Weights of a small sound classifier: arch crnn, trained on telephone keypad tones over noise or synthetic speech.
Rows from block 3 of a small sound classifier, named by matrix and row number. Each number is 128 + 32 x the weight over its row's rms, rounded and kept within 0 to 255. All counts start at 0. Numbers have three digits each. After the name is the row's rms in percent of the matrix's.
After each channel's rows are labels from the 100 clips, of 14976, where the channel reaches its highest value: "loudest band" is the band of the loudest frequency at the time of the peak. Only what is clearly more common there than usual is listed. The data: telephone keypad tones over noise or synthetic speech. In brackets: how many of the 100, against the usual share in percent.
# conv: width-5 conv, stride 2 (model.blocks.3.conv.weight, 128x128x5, each kernel summed), inputs 0-63

conv.85 108:022085150120107095141121153152137107116090094089139154156146128106151159095151138123129134132177134124088166151111146150087110060158123118079101122156148118081097048121164151099110144143126086
loudest band: 500 to 1000 Hz (57 vs 23.6)

conv.57 100:097130116172167111089077159179122097170128136112163104124055231169152108137104113129121109174100128121159142126075176168097192118139145125156155151120078132134187143112088161165139131107123130
loudest band: 1000 to 2000 Hz (51 vs 23.6)

conv.62 104:108140138119115109141161199139101064114134140126162134171142200114177179101121112112140116128105142117098141075176113158082125112105131142072136161114141146160120119172137145135140170057116111
loudest band: 500 to 1000 Hz (52 vs 23.6); 1000 to 2000 Hz (48 vs 23.6)

conv.45 094:189064110123147078105031142107196137134102107163126123188103093053100118075200123128143148129109149074135157117129139138137140131092075141119114184093116134118115079113162120122130090141165102
loudest band: 500 to 1000 Hz (49 vs 23.6)

conv.114 093:141159131099168144144178101235065150101131167160080124080112115176120166090105122163118134098129103147140092109141119120128137115109083130166182113133052113076114153102148079100123143155122135
loudest band: 1000 to 2000 Hz (65 vs 23.6)

conv.100 102:153134131102168125081225155084129113128101099106153108156149137132087160110117095113075149092081141142102198114156140122155149057065116126129091157156134152121116113109174126113150074166135150
loudest band: 1000 to 2000 Hz (60 vs 23.6)

conv.124 099:159101160152142083101081110131134124192059130148108107170164176145105102076138137155129139176116136102121153170107123098124132133171170082142140144164074140093137166075100105117067131096097080
loudest band: 1000 to 2000 Hz (49 vs 23.6)

conv.29 127:166102100140143122171083136172119175115142188108118110132127089082155140128107057097111142113148158156176117137166067177161156146100156166130090164124155140144155126128120117090144124091100150
loudest band: 1000 to 2000 Hz (53 vs 23.6)

conv.60 102:090135115135147159163201120115149157104119084107113071192130154142135155179129164180166128128137066177103144085114081099104107196107047121107216156117107192156122137130164119217116144159137108
loudest band: 1000 to 2000 Hz (58 vs 23.6)

conv.8 090:192117162103101113071175106145140116244086093080153104184114103150171116190182126132197145185146053137167135131104132118107107119177146169173134162144105106112094103143133058108104143177109087
loudest band: 1000 to 2000 Hz (59 vs 23.6)

conv.112 109:163144155076155105135137144158142133140201171185148105106169132109136052178142108155169110145160125105147137134104177129172122138144067122103151141187103119162149145147137164152127111169129138
loudest band: 1000 to 2000 Hz (62 vs 23.6)

conv.40 101:109105080135087174174132109137097127087140106117174088105128224123062149096076133092097102151131138104135157106183126142102141128113085108081169175145163149121122178143165133111097152068114173
loudest band: 500 to 1000 Hz (53 vs 23.6)

conv.37 098:141168120088133146113215085186124172101180152136115139113163156107082081055116187085106145107153153100097154105122108105119171082076181163140139081134126118116052103155140160175134152173098112
loudest band: 500 to 1000 Hz (52 vs 23.6); 1000 to 2000 Hz (48 vs 23.6)

conv.70 101:148146113111132174165135103155155111142099196105093133119167119115055163108116178135062141062140118123074142132147152135203126154126121099127073123109150168084127114137136170086187132091093172
loudest band: 1000 to 2000 Hz (57 vs 23.6)

conv.71 104:132150086064090111117122111103154096163081168048131082137076109111152116078169118098124145149169119095096157107127160112112195119131112093116105131135150099145105095082098114070152102119150091
loudest band: 250 to 500 Hz (32 vs 5.4)

conv.0 100:104122057129159157173147116163147147142108184105101127149131171157090142168155209192157143083177127115100116115180118173085112194104120156119173102141146116162102098082113110177085159165174131
loudest band: 500 to 1000 Hz (51 vs 23.6)

conv.99 101:086128100111122043092129119114092146132134144085170118143044077097159159180192153102144129160147159079090146141096148111121091114150124069129127136109127103136107153088201125108138107112148194
loudest band: 500 to 1000 Hz (80 vs 23.6)

conv.55 107:094125132185168157131092112103143208151112104091172114137045220114121118129119157159136105072106107126116111085175103147100144130116137174100126139148140158145073139138147139110119153119127111
loudest band: 500 to 1000 Hz (53 vs 23.6)

conv.126 103:129089149213132080104139087081103080158121040104116121133159112076122158134116136097129113115109133110064150124127138133140140066087163105103130163153135141142142133143138126127168043063137105
loudest band: 4000 to 8000 Hz (27 vs 9)

conv.104 083:094154145119129065119146158081174116163112119134131194129179116181166097148130136107113165114152159046116124176153092140070127101185172077119113176119199118096141111143135184143130126133104162
loudest band: 1000 to 2000 Hz (48 vs 23.6)

conv.127 100:158133084111198073088165096126173119139192136144139112111102156127144115072134052074090126105132143142125105083129088124137124159088125098168082126141084126162124125136093102100110210132098130
loudest band: 1000 to 2000 Hz (51 vs 23.6); 500 to 1000 Hz (49 vs 23.6)

conv.52 087:208092174177130142119114174084085205149162083137149105171158155154165136150102102100113131138115123124117123166121149173097152091141164135079081063108132138132116176167099083051100130104106071
loudest band: 500 to 1000 Hz (55 vs 23.6)

conv.96 102:127133136143163169115107120164117075124155133080165067141172094114096107182130137135122141193097128144139171086098123107139111102119226117099115153172132175188113131136174181084142149131133138
loudest band: 1000 to 2000 Hz (52 vs 23.6)

conv.38 095:111109059114068086093148160139111139092104102102147071123078111129117151111120089124100122117144090104167118071101143154109144118101089096125119100105116095152039087166119074110118140123109121
loudest band: 500 to 1000 Hz (53 vs 23.6)

conv.81 087:082132153148145121126118109159113103120131108051094144179109150149125166117126064161198093230138139106147135178123130068119083082181136121131131160085152111096196152133140073136085152105096101
loudest band: 1000 to 2000 Hz (51 vs 23.6); 500 to 1000 Hz (48 vs 23.6)

conv.41 078:120173141099123102099148117077124168123139170122111118165107196108116122113153107110112149084149113118085120183114128113104148162116142104076160090136111120166111143139052163124102075103095119
loudest band: 1000 to 2000 Hz (56 vs 23.6)

conv.122 105:118111166114114112083142140110133122120179060155101132132085183132175105166144158086188125135090127072165124112172097090137145165146135178162165122198144129153190134122107153112168095122094146
loudest band: 1000 to 2000 Hz (64 vs 23.6)

conv.119 102:107140092153141138068063124077139124158063134091133115126072099110120116056124076138100157081095081152105112118075131101122111057120120113080138107087149160136114093158160120166144132138137158
loudest band: 500 to 1000 Hz (67 vs 23.6)

conv.77 115:114124122108120184180032142153142156150170135126081134211131179152142161123116170084097145143083105095099183095164116155106133110146113165196067171126153154142113087138147106067177138105099166
loudest band: 1000 to 2000 Hz (59 vs 23.6)

conv.68 085:158205091082126128103119049106121067129149143146169131133150065157170158139106090094190116083097126136147092115093226133088134111169100094157105085168117129137106154130086151078156114121156142
loudest band: 1000 to 2000 Hz (64 vs 23.6)

conv.22 100:110129171122126189144101150144145153153124136132086102134138143066099120113146212087164152135085150157061190110156156168131171171158100154132161131147153176120104209136092183156129101093078154
loudest band: 1000 to 2000 Hz (67 vs 23.6)

conv.106 093:135101111126110172207117121127180077155184155127169127096161145101132144103085138199133118137117102140164173121092134164165184078123114138133151136146162051112140124167151097093131099217176149
loudest band: 1000 to 2000 Hz (68 vs 23.6)

conv.75 105:113122092104096117133103091069185124138166102119074122137178124237139102104088089131093104176126166116138129206088120146135117136165118140129113130111095098089110165090129133116113137133132185
loudest band: 1000 to 2000 Hz (50 vs 23.6)

conv.39 110:156066090129190095131129083126152137153138099128129123147080104077136132113154120122124089129162182141109117132128094129088138156189144066177119142137133091128128137207099182045111108129172181
loudest band: 1000 to 2000 Hz (53 vs 23.6)

conv.15 110:130131135154148088136107112148176116130230158109129160120058122119164156149160190197150127191134181097105168091127132179128162128127087117150174098219138109106085151057144107147133158141108086
loudest band: 500 to 1000 Hz (53 vs 23.6)

conv.97 106:127092203080127097128130155102132131131095133205107116110109099111121127129161146132151157157139063118096147093157136135101127067143090189086067137128171157170197132066163083149121118118157113
loudest band: 500 to 1000 Hz (57 vs 23.6)

conv.50 103:103149125134113119115150125110164097131191109187129117088059114166109174124143042192092089117154085141112129139148138178083176145112080141184119162137118135173149093160133101101134065143189075
loudest band: 1000 to 2000 Hz (59 vs 23.6)

conv.53 090:080107097129187142127132132162146161127125162130167123099140071124138145158131089101110088082159108116076059150164095139092166112075132105138164163122140162172082102122120174150096160153159085
loudest band: 1000 to 2000 Hz (70 vs 23.6)

conv.17 107:161103088150165168138120107123133173088134143079163117186144117116138161116141159122172132162072131114168119149096092134129054103136194095184146118138138096114102098186155105149150148137127122
loudest band: 500 to 1000 Hz (58 vs 23.6)

conv.121 082:140114117162118117193140103127106132103094152136142186113164112174116125142135168170077094114126118091116086123088106141151078183121147126145132135156118146129078085096116140157099124121051117
loudest band: 500 to 1000 Hz (57 vs 23.6)

conv.123 099:153138092108090109120108139155159144089090108114095158127097090135143069078155154134130166086089134150147118104071122076112132118063094097120141173107098128183081118147154108084127132132131162
loudest band: 500 to 1000 Hz (51 vs 23.6); 1000 to 2000 Hz (49 vs 23.6)

conv.7 109:126123079109107109133164164148139151166057135170152087090129101160113119079104142175116129099150132126098141123159178083124134155104092068087179106129061111107121130124167151149093130134121132
loudest band: 1000 to 2000 Hz (62 vs 23.6)

conv.78 095:080163138139150093186116143159173111155131156130117090132080107116126136134115187119137144091117122121110130122079093101127118100083157175095098151087140144076145170112167128135073116153136121
loudest band: 500 to 1000 Hz (53 vs 23.6)

conv.102 084:131112139185164150092162136130122144120123109176158167217189081106120132131126108087084120073080125158143177149101113145067184069159103152144139108113176093123127137128104093106167087105097152
loudest band: 1000 to 2000 Hz (68 vs 23.6)